From a checkpoint of a small image captioner.
Model: encoder norm layernorm, encoder patch size [4, 4], decoder layers 6, decoder activation reglu.
Training: 7700 steps, batches of 256.
Data: 203450 training examples, 9.7 epochs.
Rows from block 5 of the image encoder of a small image captioner, named by matrix and row number. Rows with one number within an expert belong to one neuron, the router's apart. Each number is 200 + 30 x the weight over its row's rms, rounded and kept within 0 to 999. All counts start at 0.
Before each expert's rows are labels from the 100 images, of 14848, where the router gives the expert most weight on average: "responds to" is what is common among them; "patch colour" is the nearest of a few named colours to the mean colour under the peak. Only what is clearly more common there than usual is listed. The data: drawn small creatures on textured ground.
# router: router (encoder.blocks.5.mlp.router.weight, 8x320, trained with AdamW), inputs 216-269
# up: expert up (encoder.blocks.5.mlp.up, 8x160x320), inputs 216-269
# down: expert down (encoder.blocks.5.mlp.down, 8x320x160, transposed), outputs 216-269

# expert 7
responds to: large; starfish; coat: plain; green
patch colour: grey
router.7,201,188,157,181,210,199,223,163,218,186,201,159,233,187,198,235,179,206,140,185,245,211,247,257,223,155,174,217,232,214,156,176,177,235,244,185,219,149,180,184,175,212,290,184,174,168,185,227,236,188,222,173,194,179
up.0,224,236,210,181,172,279,201,233,196,148,211,231,139,204,251,206,197,232,212,231,255,241,200,126,226,221,186,210,176,181,208,209,242,190,253,246,210,204,189,196,231,217,171,190,250,194,180,182,209,190,263,178,193,210
down.0,195,145,214,186,196,199,221,180,246,177,187,263,192,239,186,156,210,145,205,218,167,208,221,180,199,223,248,152,211,189,239,174,212,157,193,220,217,262,179,212,232,201,175,199,117,196,227,279,163,164,199,199,214,167
up.1,183,211,196,155,197,205,216,199,220,275,266,186,250,220,186,172,184,188,236,197,180,232,222,199,179,217,128,185,254,129,194,178,217,164,244,212,199,172,217,224,223,211,253,208,201,216,189,199,177,129,175,139,175,196
down.1,220,285,218,222,191,160,223,244,181,173,158,189,127,184,202,173,183,250,227,231,217,193,191,210,202,182,237,235,171,204,185,173,195,257,212,194,218,170,172,202,250,171,251,238,154,187,201,172,187,210,149,178,181,226
up.2,161,176,186,202,165,178,184,235,187,168,194,222,233,212,205,217,260,153,206,191,174,223,214,156,254,159,164,170,216,161,223,233,180,194,157,229,236,262,189,252,163,157,205,175,225,170,216,217,169,215,207,207,199,233
down.2,161,263,231,156,229,206,251,150,193,170,142,205,177,224,177,219,207,193,190,181,139,214,235,199,222,243,218,238,213,231,213,213,212,172,261,177,107,224,180,219,233,156,212,222,251,196,236,205,205,189,145,198,243,188
up.3,226,158,155,240,277,238,233,219,152,255,216,174,177,199,212,204,166,218,242,196,223,211,189,233,215,198,192,198,211,199,163,153,166,257,123,208,261,222,188,161,258,215,232,261,217,221,182,207,221,203,158,169,197,182
down.3,241,195,166,171,148,212,195,208,235,177,125,203,242,184,215,199,195,224,197,188,246,212,213,215,186,166,177,171,224,210,192,247,192,205,263,192,186,209,222,164,192,177,205,174,191,191,227,227,136,222,210,167,223,220
up.4,217,237,226,202,214,276,195,209,198,185,167,183,191,277,212,168,180,237,241,201,194,154,201,196,212,178,192,176,213,218,176,251,218,188,185,222,214,190,240,256,195,119,132,163,186,211,208,174,210,134,233,232,226,186
down.4,190,150,194,139,188,159,190,241,158,195,211,186,234,256,235,187,203,219,178,213,212,202,220,230,197,176,260,205,199,139,225,187,180,189,199,152,203,215,136,190,234,270,232,238,174,203,228,207,213,172,201,198,184,265
up.5,242,202,231,154,254,155,242,186,167,183,231,259,185,195,240,181,209,214,207,241,144,189,221,157,177,169,243,163,238,168,221,250,189,247,195,208,194,199,198,175,181,199,195,159,175,146,172,189,237,162,228,199,217,196
down.5,205,216,243,221,182,180,204,173,213,191,202,168,182,202,142,221,186,199,256,254,178,179,161,215,187,211,222,216,248,200,209,164,157,200,200,157,229,232,171,208,205,154,233,240,262,194,211,225,147,211,176,164,169,215
up.6,178,227,220,224,205,199,186,237,207,219,165,143,171,213,233,158,233,176,218,192,195,210,245,182,221,154,167,236,165,242,221,177,171,238,187,215,178,162,170,201,194,211,229,195,202,207,225,187,228,222,189,187,183,227
down.6,167,165,205,187,199,179,189,211,209,249,194,209,235,193,189,255,250,179,198,215,234,197,181,190,193,199,192,195,206,161,184,208,171,248,155,176,219,190,181,171,170,174,211,197,207,190,167,192,197,225,208,132,213,232
up.7,210,181,171,226,198,223,157,194,225,201,212,203,217,188,184,167,180,194,211,177,221,224,214,228,168,173,206,158,222,222,185,173,241,221,190,215,221,170,210,164,158,117,273,184,195,157,186,248,177,185,182,206,212,220
down.7,176,235,202,224,164,156,182,259,216,235,181,194,233,188,262,221,195,181,221,220,229,187,163,179,227,207,218,201,197,130,207,238,174,214,173,214,166,251,218,178,226,189,165,252,227,157,192,204,228,244,154,191,237,176
up.8,209,197,200,185,191,182,173,207,165,197,179,196,267,208,218,217,161,171,220,205,192,209,214,215,193,230,278,226,198,168,228,177,166,167,195,164,201,237,207,180,159,147,230,220,176,206,243,152,215,181,206,199,132,183
down.8,236,178,246,178,214,208,188,138,254,271,242,177,142,242,185,161,246,223,200,256,202,220,215,210,171,215,170,207,129,220,239,163,196,101,221,190,189,216,221,271,196,240,212,193,209,172,206,197,168,194,202,209,169,207
up.9,160,165,142,176,176,262,189,192,238,157,177,228,193,149,201,195,126,187,218,204,173,181,191,177,198,219,263,156,261,204,202,157,156,199,194,170,205,161,200,181,142,170,162,212,256,282,163,190,156,200,219,155,171,191
down.9,208,183,284,234,177,221,226,191,150,204,170,235,224,201,180,206,193,223,225,180,166,259,141,233,190,208,177,268,216,137,184,208,219,230,191,165,178,180,157,178,205,174,209,172,192,174,212,209,176,182,193,237,182,187
up.10,238,209,176,235,210,217,180,179,265,217,214,190,216,235,244,244,154,194,179,187,228,157,228,220,188,178,203,209,172,222,193,223,188,222,301,199,148,178,225,227,183,180,167,196,173,152,154,191,184,197,133,218,201,235
down.10,213,210,238,161,252,196,234,231,174,217,200,204,184,179,150,204,206,163,245,155,241,200,148,207,222,242,216,144,171,209,226,184,177,174,171,224,191,173,191,245,206,193,152,195,192,160,207,206,166,164,198,161,141,172

# expert 0
responds to: small; snake; caterpillar; colour: pink
patch colour: black
router.0,174,230,195,244,238,209,199,267,228,194,170,170,214,131,254,183,155,193,212,173,195,182,231,197,193,193,199,161,206,200,181,231,154,193,176,236,208,226,220,252,198,169,214,220,263,201,191,214,216,191,138,222,226,274
up.0,176,239,159,256,151,183,212,216,128,153,154,167,180,240,188,165,234,170,246,194,181,230,135,214,161,220,213,206,151,163,175,196,187,189,149,170,214,182,217,176,192,191,212,239,217,230,205,174,203,241,222,218,223,166
down.0,204,163,182,162,185,248,220,243,236,195,169,217,214,187,202,242,179,244,211,202,224,178,196,235,191,192,214,181,245,203,198,159,210,186,203,251,250,171,227,236,166,194,182,198,163,213,186,198,226,204,228,206,232,194
up.1,136,201,203,215,199,204,222,205,167,165,185,206,176,168,195,193,189,224,201,137,145,166,136,199,162,198,200,262,263,206,213,193,221,222,180,194,258,228,244,163,174,191,214,215,169,160,203,178,151,233,211,227,167,132
down.1,199,173,200,145,192,201,225,174,222,224,186,176,189,198,185,234,230,225,209,213,201,257,260,225,166,186,196,239,136,198,150,216,182,215,237,212,224,172,226,142,211,158,239,193,170,192,130,244,287,232,222,264,194,192
up.2,229,190,178,203,188,197,196,180,194,225,201,191,167,195,167,210,231,213,236,170,223,222,183,189,190,137,216,206,214,235,178,245,240,213,216,218,182,172,209,221,201,176,169,221,238,225,211,245,244,219,189,143,234,195
down.2,175,186,162,213,205,237,238,179,177,180,244,172,230,217,245,170,244,210,200,170,232,165,213,177,191,186,221,230,207,188,157,177,202,193,242,198,211,270,179,162,169,170,193,167,193,205,188,181,182,240,175,177,146,192
up.3,186,212,169,181,201,179,231,154,216,171,160,183,172,203,110,233,171,232,197,200,187,160,177,216,240,213,189,263,203,205,214,280,158,203,215,207,201,162,242,191,186,173,163,195,165,153,230,199,262,205,184,199,191,257
down.3,231,217,223,196,159,214,279,188,184,231,239,229,171,166,286,185,219,211,253,182,203,177,187,161,137,245,168,178,173,221,239,187,235,254,213,151,217,183,181,149,185,191,173,123,231,229,209,200,237,226,217,256,230,215
up.4,197,223,172,225,218,174,171,163,248,237,216,215,189,234,186,186,170,198,236,170,240,150,198,261,107,184,239,205,222,227,231,194,198,241,163,147,228,215,231,198,167,272,187,239,225,196,186,236,227,193,152,203,189,186
down.4,181,177,202,160,143,154,232,133,200,201,169,279,204,157,190,215,198,205,189,171,135,201,241,178,174,196,205,194,171,168,183,164,186,218,143,213,176,191,183,183,220,211,199,201,162,189,185,205,223,208,222,165,220,131
up.5,243,216,237,164,166,180,188,210,261,190,199,223,202,191,222,238,171,221,182,214,203,222,204,245,139,238,220,212,124,204,216,198,167,185,227,238,251,193,234,245,271,246,133,189,283,187,158,217,216,216,197,200,186,206
down.5,193,121,153,206,189,212,198,308,204,143,203,233,169,261,164,176,186,182,218,188,150,196,207,195,243,224,166,224,188,202,181,263,224,190,183,173,131,244,215,211,210,199,195,165,188,243,200,257,153,250,233,164,182,173
up.6,194,181,222,164,253,199,181,234,218,179,265,199,248,164,177,232,186,211,172,263,208,206,187,194,250,163,222,195,216,182,182,197,158,159,240,189,165,205,200,135,196,174,208,185,205,185,201,204,194,168,190,271,185,202
down.6,197,217,202,212,190,166,228,200,230,242,209,205,176,222,216,179,272,185,197,196,201,222,153,208,122,218,234,210,125,168,232,227,257,220,155,201,223,214,232,237,219,170,236,211,216,170,179,204,209,203,218,207,269,198
up.7,270,150,191,147,183,195,269,174,207,184,155,223,223,222,197,204,230,255,168,132,263,201,177,188,182,197,184,206,241,210,187,196,176,147,170,216,205,216,143,230,231,187,183,181,239,213,193,166,198,207,200,158,221,181
down.7,157,219,212,180,210,123,161,192,199,211,246,235,195,146,263,191,192,153,189,156,217,204,184,222,169,228,189,198,175,219,225,186,208,196,230,237,196,215,250,181,188,153,218,217,259,203,168,277,228,248,191,162,202,203
up.8,168,218,217,265,244,241,224,213,233,243,187,210,199,239,157,208,236,219,205,182,198,261,208,224,121,220,186,131,222,187,161,213,159,206,191,209,171,173,238,238,219,170,232,128,237,189,160,219,175,194,205,220,215,220
down.8,225,143,227,190,147,223,172,217,205,225,186,145,194,178,212,184,204,198,233,205,201,216,235,189,195,150,226,184,203,200,182,209,206,173,193,228,155,214,187,231,206,218,232,242,172,235,196,229,246,201,209,148,189,261
up.9,192,186,228,219,219,169,220,209,163,135,249,180,238,220,235,219,231,214,209,249,167,186,149,221,196,179,225,173,161,221,250,233,221,195,172,189,283,221,246,184,193,281,179,188,152,127,161,199,219,222,222,185,202,180
down.9,144,209,249,218,130,201,182,231,148,190,193,206,196,215,195,171,243,182,239,209,140,219,196,219,222,193,258,216,182,213,186,226,215,154,200,165,228,203,185,191,183,190,239,227,221,217,196,208,200,195,189,258,234,216
up.10,158,217,211,163,205,191,211,173,171,262,229,206,152,225,229,173,220,187,150,247,223,271,215,204,209,224,212,240,197,221,183,186,243,184,197,177,171,233,204,179,119,175,227,231,208,216,191,176,277,189,148,248,186,176
down.10,239,226,171,170,257,204,216,192,228,242,188,202,157,203,222,207,211,233,208,205,191,197,179,272,179,221,192,206,218,219,222,233,227,229,166,197,218,199,218,206,260,215,227,212,198,217,214,170,187,202,171,208,191,233

# expert 1
responds to: small; caterpillar; black; creature: snake
patch colour: white
router.1,235,207,196,237,167,231,138,186,228,239,204,190,173,258,195,176,216,169,217,195,230,172,246,193,194,211,219,166,216,196,156,165,223,233,246,184,171,192,266,160,211,158,187,207,193,191,212,163,196,204,200,214,162,213
up.0,241,178,145,175,191,202,248,181,223,241,192,196,242,187,197,225,170,219,263,217,190,230,210,174,175,176,180,174,247,206,186,190,277,203,215,237,224,222,236,222,239,200,149,162,229,194,180,182,218,174,175,195,167,258
down.0,169,267,228,225,203,206,204,200,167,174,238,236,199,250,250,200,163,231,134,239,189,170,199,235,238,205,206,167,240,253,190,191,110,232,175,164,155,234,193,174,177,204,286,209,211,161,195,184,221,235,190,204,198,221
up.1,251,179,193,227,272,240,208,189,207,168,201,169,188,181,218,198,208,156,197,183,186,191,205,261,184,261,239,236,209,189,229,201,222,143,200,183,168,253,226,208,207,224,219,167,238,170,198,186,149,223,245,230,216,201
down.1,192,185,148,238,153,205,219,147,239,169,243,164,158,201,216,205,200,211,237,244,183,204,137,168,164,137,247,172,171,212,213,237,228,192,201,251,223,202,234,194,231,265,187,178,187,193,165,229,182,174,199,247,175,224
up.2,172,211,256,189,209,146,180,210,202,220,156,208,240,228,222,209,172,150,237,185,201,167,177,186,152,172,160,181,169,190,216,170,201,230,191,160,173,200,138,197,171,219,203,174,130,192,149,230,218,177,182,114,225,158
down.2,234,177,196,231,184,188,200,206,165,198,171,189,169,207,153,205,252,256,216,168,217,194,188,214,153,178,212,220,205,232,255,215,222,187,252,144,230,198,150,155,143,247,225,225,176,198,247,262,207,163,232,225,237,206
up.3,180,189,212,202,193,213,201,215,179,216,188,183,134,223,187,174,201,213,227,228,225,187,176,149,185,237,200,160,161,191,226,227,194,195,208,242,130,201,202,208,174,272,203,235,172,221,210,156,154,184,192,199,190,190
down.3,240,176,188,152,150,198,218,175,260,218,181,233,196,218,220,223,125,201,231,149,159,215,208,193,205,154,217,220,268,222,211,182,180,212,176,172,261,204,221,195,181,196,219,202,187,221,257,232,183,178,202,231,176,177
up.4,219,162,200,271,198,175,168,244,175,154,209,197,146,225,225,193,238,262,224,134,167,262,148,163,202,193,156,218,171,192,252,195,230,178,166,121,246,279,271,195,234,239,135,180,205,199,214,174,179,177,231,201,214,217
down.4,239,212,159,215,221,203,246,141,213,273,203,175,186,214,184,189,204,134,185,250,185,204,205,168,167,244,207,169,209,257,213,202,201,200,186,175,151,186,202,211,224,133,201,254,170,171,190,186,232,169,168,211,148,184
up.5,214,233,171,217,211,165,195,239,181,149,195,211,125,229,189,163,201,221,216,182,246,180,196,178,174,169,226,158,230,215,117,161,179,175,184,204,192,201,205,197,217,200,171,157,217,161,193,171,206,186,168,247,143,231
down.5,212,225,273,188,146,219,221,157,237,194,212,286,174,195,204,217,246,192,175,209,238,168,253,201,207,229,190,206,175,208,195,214,172,198,162,164,237,282,193,163,180,212,190,192,208,277,191,180,175,194,231,235,213,169
up.6,239,188,161,188,210,166,159,159,241,188,230,200,209,165,162,199,158,217,187,215,161,164,234,199,213,185,202,181,147,204,195,205,177,170,219,233,226,195,255,229,172,220,152,182,171,172,185,229,178,220,181,186,233,218
down.6,197,211,195,190,173,191,237,261,211,223,155,161,190,219,140,224,198,183,230,191,233,175,177,203,187,155,212,213,273,165,223,249,222,188,214,227,169,201,188,199,201,183,158,194,220,173,233,190,217,202,182,221,176,136
up.7,200,184,207,168,216,165,210,203,220,214,203,198,193,121,237,205,183,178,231,189,219,227,215,221,211,255,213,181,214,233,193,219,221,180,198,229,171,168,222,231,175,216,213,250,222,243,231,237,205,190,157,164,185,165
down.7,207,241,198,177,159,238,177,242,177,128,262,204,215,216,184,135,222,229,180,200,182,201,244,158,203,177,204,200,192,192,231,208,234,154,227,204,171,210,198,172,180,186,206,163,226,157,224,199,173,190,254,206,277,165
up.8,229,150,200,179,216,189,228,251,193,260,147,229,187,226,240,204,192,269,178,172,182,200,208,178,189,226,241,230,173,206,200,192,256,225,212,180,254,162,220,187,169,195,195,144,221,242,175,171,167,215,223,169,214,212
down.8,196,258,195,164,199,228,227,229,209,180,247,156,253,189,198,224,168,220,203,173,221,198,197,169,198,182,206,185,263,214,201,164,187,147,218,194,202,230,204,151,181,191,227,228,195,214,166,200,238,176,174,175,176,211
up.9,215,188,248,164,185,167,217,189,180,229,193,259,187,170,205,216,253,214,163,184,217,240,225,194,181,211,173,183,198,213,217,214,240,214,189,169,239,142,198,169,183,214,195,232,181,266,134,263,190,204,184,186,194,204
down.9,204,170,176,195,189,200,153,226,189,198,213,179,258,211,252,248,239,243,216,172,206,194,205,227,154,202,255,217,228,185,191,184,200,216,220,212,177,231,213,168,254,227,184,176,174,181,194,161,206,195,165,211,144,142
up.10,214,125,224,232,247,214,223,217,252,170,228,233,221,247,256,221,183,200,206,184,277,211,201,172,240,210,207,165,135,181,178,165,227,182,156,241,187,184,177,164,180,241,175,184,195,244,221,179,170,193,239,230,246,162
down.10,222,198,206,231,176,165,212,218,207,240,192,180,215,199,208,168,202,201,189,150,206,189,213,191,223,210,204,187,198,172,208,185,171,185,232,159,178,171,131,169,195,241,145,280,235,199,196,216,219,181,180,215,219,99

# expert 4
responds to: dragonfly; striped; pink
patch colour: brown
router.4,155,217,205,242,196,244,191,242,162,188,237,218,149,228,207,121,229,225,175,171,225,228,164,227,228,176,229,184,177,226,182,195,232,226,199,181,186,181,152,223,156,170,170,159,223,179,230,186,154,221,182,183,231,196
up.0,165,237,187,182,186,185,175,183,225,198,172,225,176,184,262,146,167,185,217,189,167,182,141,178,193,162,224,225,228,190,217,181,147,235,187,244,204,217,186,215,171,171,209,218,260,209,147,256,108,224,191,229,168,176
down.0,228,192,171,227,223,182,166,180,189,259,245,202,188,246,297,162,206,170,199,251,213,225,180,160,158,186,187,223,190,159,236,225,166,187,195,228,198,230,178,150,235,165,210,208,173,235,220,203,198,217,220,218,146,168
up.1,229,184,191,161,209,218,194,245,232,243,200,164,239,211,186,228,171,133,178,153,156,207,176,205,192,219,216,188,260,169,233,168,184,207,197,127,203,185,203,239,197,187,208,154,226,224,200,188,182,229,195,222,231,184
down.1,123,237,216,161,224,225,209,156,197,241,209,181,189,208,198,177,234,206,212,190,216,220,239,194,173,143,198,203,164,212,143,161,199,211,167,199,186,191,187,190,209,216,243,236,202,190,210,153,178,143,180,240,197,184
up.2,165,152,236,223,203,192,223,213,212,179,247,166,165,166,189,216,142,261,196,164,208,167,220,185,212,165,167,151,185,193,244,213,217,203,161,206,178,248,247,176,207,170,176,203,206,186,173,244,164,202,176,151,190,188
down.2,232,208,195,186,171,203,200,192,193,228,227,194,148,142,199,194,182,295,257,253,198,194,222,175,202,149,207,200,151,175,195,240,229,182,185,256,229,216,232,233,178,184,229,198,202,208,164,205,145,162,149,177,184,218
up.3,204,201,213,152,209,220,216,213,187,220,206,207,175,191,213,196,184,142,229,172,216,185,139,231,218,200,187,224,181,240,222,170,214,184,90,143,177,232,216,181,197,171,252,199,242,212,172,209,228,168,206,181,217,234
down.3,203,185,199,202,216,247,231,200,147,133,248,177,178,162,202,243,234,172,196,222,204,203,203,196,185,169,232,155,180,184,190,171,187,195,199,176,211,174,230,144,150,195,232,160,235,238,133,231,223,227,184,246,204,237
up.4,219,167,204,168,229,215,176,256,193,210,136,196,218,203,201,195,206,169,199,199,221,191,235,230,173,215,182,190,239,164,181,226,158,217,179,210,190,164,192,227,204,147,230,230,193,162,250,208,170,227,219,220,203,188
down.4,141,185,202,200,158,170,239,185,247,207,246,207,178,168,223,120,173,179,198,189,144,215,164,248,188,173,176,215,226,210,265,199,196,224,201,205,172,190,159,191,191,206,209,229,191,193,184,203,198,206,172,182,236,222
up.5,229,184,135,225,198,188,225,208,198,204,193,178,140,206,210,240,259,172,226,252,189,183,185,176,205,210,217,177,227,246,249,210,235,236,259,170,151,177,234,148,219,149,223,232,176,229,172,170,157,203,164,222,241,179
down.5,210,157,243,217,215,233,178,250,262,230,151,190,232,218,176,239,156,211,228,145,190,181,180,208,156,207,159,157,206,219,183,164,200,201,124,231,231,200,157,187,200,207,170,178,170,200,156,202,187,246,248,232,214,184
up.6,214,180,159,219,199,241,188,160,200,208,214,195,233,226,228,199,234,231,243,211,186,192,174,178,260,232,228,181,210,136,216,222,208,205,173,174,227,201,216,224,169,238,267,194,174,191,223,213,148,263,250,215,184,188
down.6,172,178,276,213,175,210,202,234,167,198,193,230,183,203,152,189,172,271,222,206,212,184,203,208,142,200,189,155,228,198,220,218,194,210,216,197,203,188,173,174,201,133,196,177,186,183,201,197,213,149,202,190,244,137
up.7,182,221,154,178,210,254,168,237,162,228,232,202,184,179,220,154,170,223,180,219,228,173,250,148,152,185,197,154,197,163,231,191,149,225,186,144,182,195,227,140,208,138,229,185,168,183,192,224,138,165,216,183,172,156
down.7,213,228,220,216,209,181,189,200,183,211,148,189,247,197,242,141,212,164,141,183,228,205,202,223,213,203,156,169,197,145,212,183,249,233,172,185,194,218,185,174,262,179,268,217,192,188,190,218,156,231,191,223,177,188
up.8,158,237,215,184,167,259,193,165,245,202,218,224,229,231,178,201,199,204,248,161,217,169,177,211,196,239,220,210,223,192,195,231,214,233,217,152,261,214,227,219,142,219,238,234,217,252,180,232,247,169,212,230,193,247
down.8,256,175,151,185,205,145,239,203,174,225,213,240,198,214,215,249,191,194,167,177,135,229,236,180,236,133,156,163,190,179,232,237,230,217,248,186,223,225,214,183,236,193,194,217,225,160,186,266,238,219,194,188,202,190
up.9,198,219,215,214,188,226,193,196,207,227,190,256,227,221,226,193,239,184,227,174,213,217,192,244,190,261,181,138,217,187,245,219,197,151,152,205,189,257,193,231,269,185,204,225,245,161,206,184,248,194,167,241,197,231
down.9,162,207,170,162,177,236,174,222,231,151,196,202,153,179,213,232,164,196,153,187,160,207,230,194,181,189,218,233,228,228,189,191,190,196,201,198,167,244,173,158,230,259,180,213,207,196,180,186,235,252,214,200,194,257
up.10,160,232,183,184,271,202,229,228,209,162,251,171,188,211,163,246,245,208,177,222,177,240,142,232,244,209,184,256,215,172,231,232,187,226,195,181,180,134,159,228,193,174,180,257,202,229,161,148,182,241,137,226,216,171
down.10,222,219,215,187,182,171,205,188,252,263,198,225,188,206,225,220,199,215,211,182,215,114,212,207,219,219,206,163,189,164,158,199,234,181,212,128,183,228,234,199,186,283,228,244,158,188,239,199,232,220,178,184,193,190

# expert 5
responds to: large; spider; jellyfish; colour: green
patch colour: brown
router.5,209,200,241,184,209,174,228,184,184,197,213,199,208,184,205,210,232,203,243,212,159,203,118,186,153,219,241,265,182,156,291,207,189,178,208,176,202,226,202,200,208,245,154,223,167,226,235,162,188,222,180,215,216,150
up.0,219,191,183,211,214,161,242,217,184,215,194,217,235,215,135,196,171,246,168,198,160,195,209,214,266,189,194,185,234,196,264,207,152,189,221,199,151,137,171,163,213,202,194,197,231,159,261,241,277,211,105,185,194,210
down.0,160,152,199,209,115,243,180,218,154,212,199,212,180,209,183,169,184,190,127,226,230,217,180,190,145,136,226,201,210,220,166,171,254,223,142,219,249,183,227,204,191,225,208,194,156,256,197,188,166,181,196,191,176,230
up.1,187,218,233,182,263,154,160,172,234,199,179,161,152,169,215,237,188,195,197,177,191,191,201,189,201,227,214,153,261,170,218,277,147,266,232,215,183,133,199,195,200,214,205,145,261,161,158,189,219,185,207,202,205,202
down.1,194,210,257,223,175,223,199,206,199,165,201,182,194,211,234,133,194,231,239,188,204,203,190,216,201,167,135,204,133,217,241,162,268,149,206,154,265,190,262,194,195,209,221,182,237,238,235,183,218,222,206,174,225,179
up.2,200,209,179,217,212,240,153,206,191,201,257,194,190,165,220,183,140,187,211,229,234,232,141,235,186,177,212,175,189,160,268,139,213,202,169,216,224,244,240,236,189,225,252,197,235,239,225,209,174,203,199,192,231,203
down.2,232,227,196,178,236,235,174,191,205,188,175,155,209,167,225,130,183,207,146,222,192,196,171,169,210,258,219,202,114,193,222,208,215,209,204,163,196,224,196,156,217,201,217,244,183,201,139,213,182,248,180,189,190,206
up.3,189,218,228,173,186,235,175,236,171,200,190,233,246,172,152,168,161,205,174,208,216,221,173,214,185,201,256,123,206,201,187,192,200,245,198,153,137,161,164,185,187,237,182,175,267,211,201,221,173,188,256,193,147,159
down.3,267,240,169,209,209,210,198,187,210,172,174,227,196,173,174,224,146,200,198,195,237,120,186,201,151,183,179,247,233,207,183,208,248,178,211,250,206,179,171,207,196,205,225,241,132,179,173,239,208,243,232,237,210,189
up.4,143,178,233,147,186,177,238,193,143,242,236,165,141,227,155,208,217,204,188,241,185,193,218,192,193,214,233,219,234,262,150,170,257,139,217,158,209,208,181,139,216,200,241,160,188,231,201,244,206,203,237,183,211,184
down.4,227,182,193,222,163,204,179,240,227,247,191,149,201,189,241,215,159,202,224,135,220,200,177,170,213,225,182,162,227,197,208,214,149,224,221,193,181,200,198,203,231,171,201,182,211,165,220,218,189,261,193,158,192,188
up.5,237,188,216,192,177,183,190,242,144,196,169,169,134,140,223,234,148,203,221,224,202,191,208,160,179,164,248,174,241,211,221,198,186,220,201,209,209,206,234,182,205,226,208,168,195,240,201,185,176,229,212,189,216,173
down.5,191,236,178,187,192,217,126,186,213,208,270,244,170,182,237,165,236,234,249,214,219,168,213,199,191,194,141,158,234,167,218,201,176,220,168,177,235,203,199,226,236,146,208,220,230,174,266,228,204,205,184,139,203,177
up.6,165,184,181,213,215,268,199,237,220,254,181,234,205,260,148,207,214,138,221,211,147,207,165,213,229,194,219,249,299,214,242,209,195,199,209,146,202,246,205,194,237,180,156,231,184,204,244,191,201,176,205,218,194,231
down.6,189,197,161,226,216,174,196,180,187,173,219,195,203,164,232,222,224,205,221,175,189,240,185,204,173,235,248,168,184,196,194,180,166,224,153,260,201,159,168,223,198,165,183,222,215,242,172,220,216,229,212,164,189,239
up.7,187,152,221,193,210,170,162,134,232,210,243,215,212,217,159,187,246,219,175,185,265,159,199,254,215,211,261,193,235,171,178,259,181,216,204,196,210,198,228,212,246,180,235,199,250,205,219,155,183,221,212,192,145,183
down.7,202,235,170,188,199,190,196,177,244,209,198,201,227,168,221,187,182,227,170,191,122,234,153,184,152,183,209,260,121,220,161,198,225,219,202,216,165,188,201,133,195,174,227,211,219,186,196,230,223,220,201,171,207,104
up.8,192,232,198,202,181,261,188,198,217,231,171,195,250,236,144,211,198,184,229,184,158,246,231,150,190,201,237,166,192,234,247,166,234,207,142,165,224,127,235,196,235,131,129,185,207,184,222,239,190,211,266,243,206,207
down.8,210,126,221,171,144,245,191,174,270,197,192,259,223,176,207,190,247,231,214,236,245,157,232,186,223,249,206,175,214,186,209,217,260,223,213,240,181,184,179,163,259,224,192,212,177,272,196,234,165,197,195,199,224,191
up.9,210,156,246,198,196,130,208,183,185,170,162,212,168,146,210,218,221,222,185,198,203,199,208,189,158,194,197,219,172,205,229,243,188,196,130,245,205,150,155,151,171,235,196,271,192,186,165,229,255,263,201,232,195,129
down.9,252,178,213,223,147,200,214,196,195,208,198,220,193,187,215,186,186,181,235,208,161,220,173,178,190,225,257,223,260,207,225,206,170,124,251,206,168,170,259,207,177,265,188,182,192,153,221,187,182,193,156,234,161,204
up.10,196,216,240,141,186,164,204,208,136,218,166,163,228,183,132,232,204,179,231,199,221,186,186,194,172,163,196,217,225,235,205,178,184,182,200,191,185,174,232,255,153,153,203,251,179,223,179,178,203,207,177,243,206,193
down.10,185,177,247,215,206,237,155,219,146,190,211,210,210,253,196,178,218,243,221,184,200,199,211,221,218,177,188,224,193,210,177,226,198,260,151,206,243,166,224,210,221,196,213,236,158,225,249,174,206,194,192,205,180,168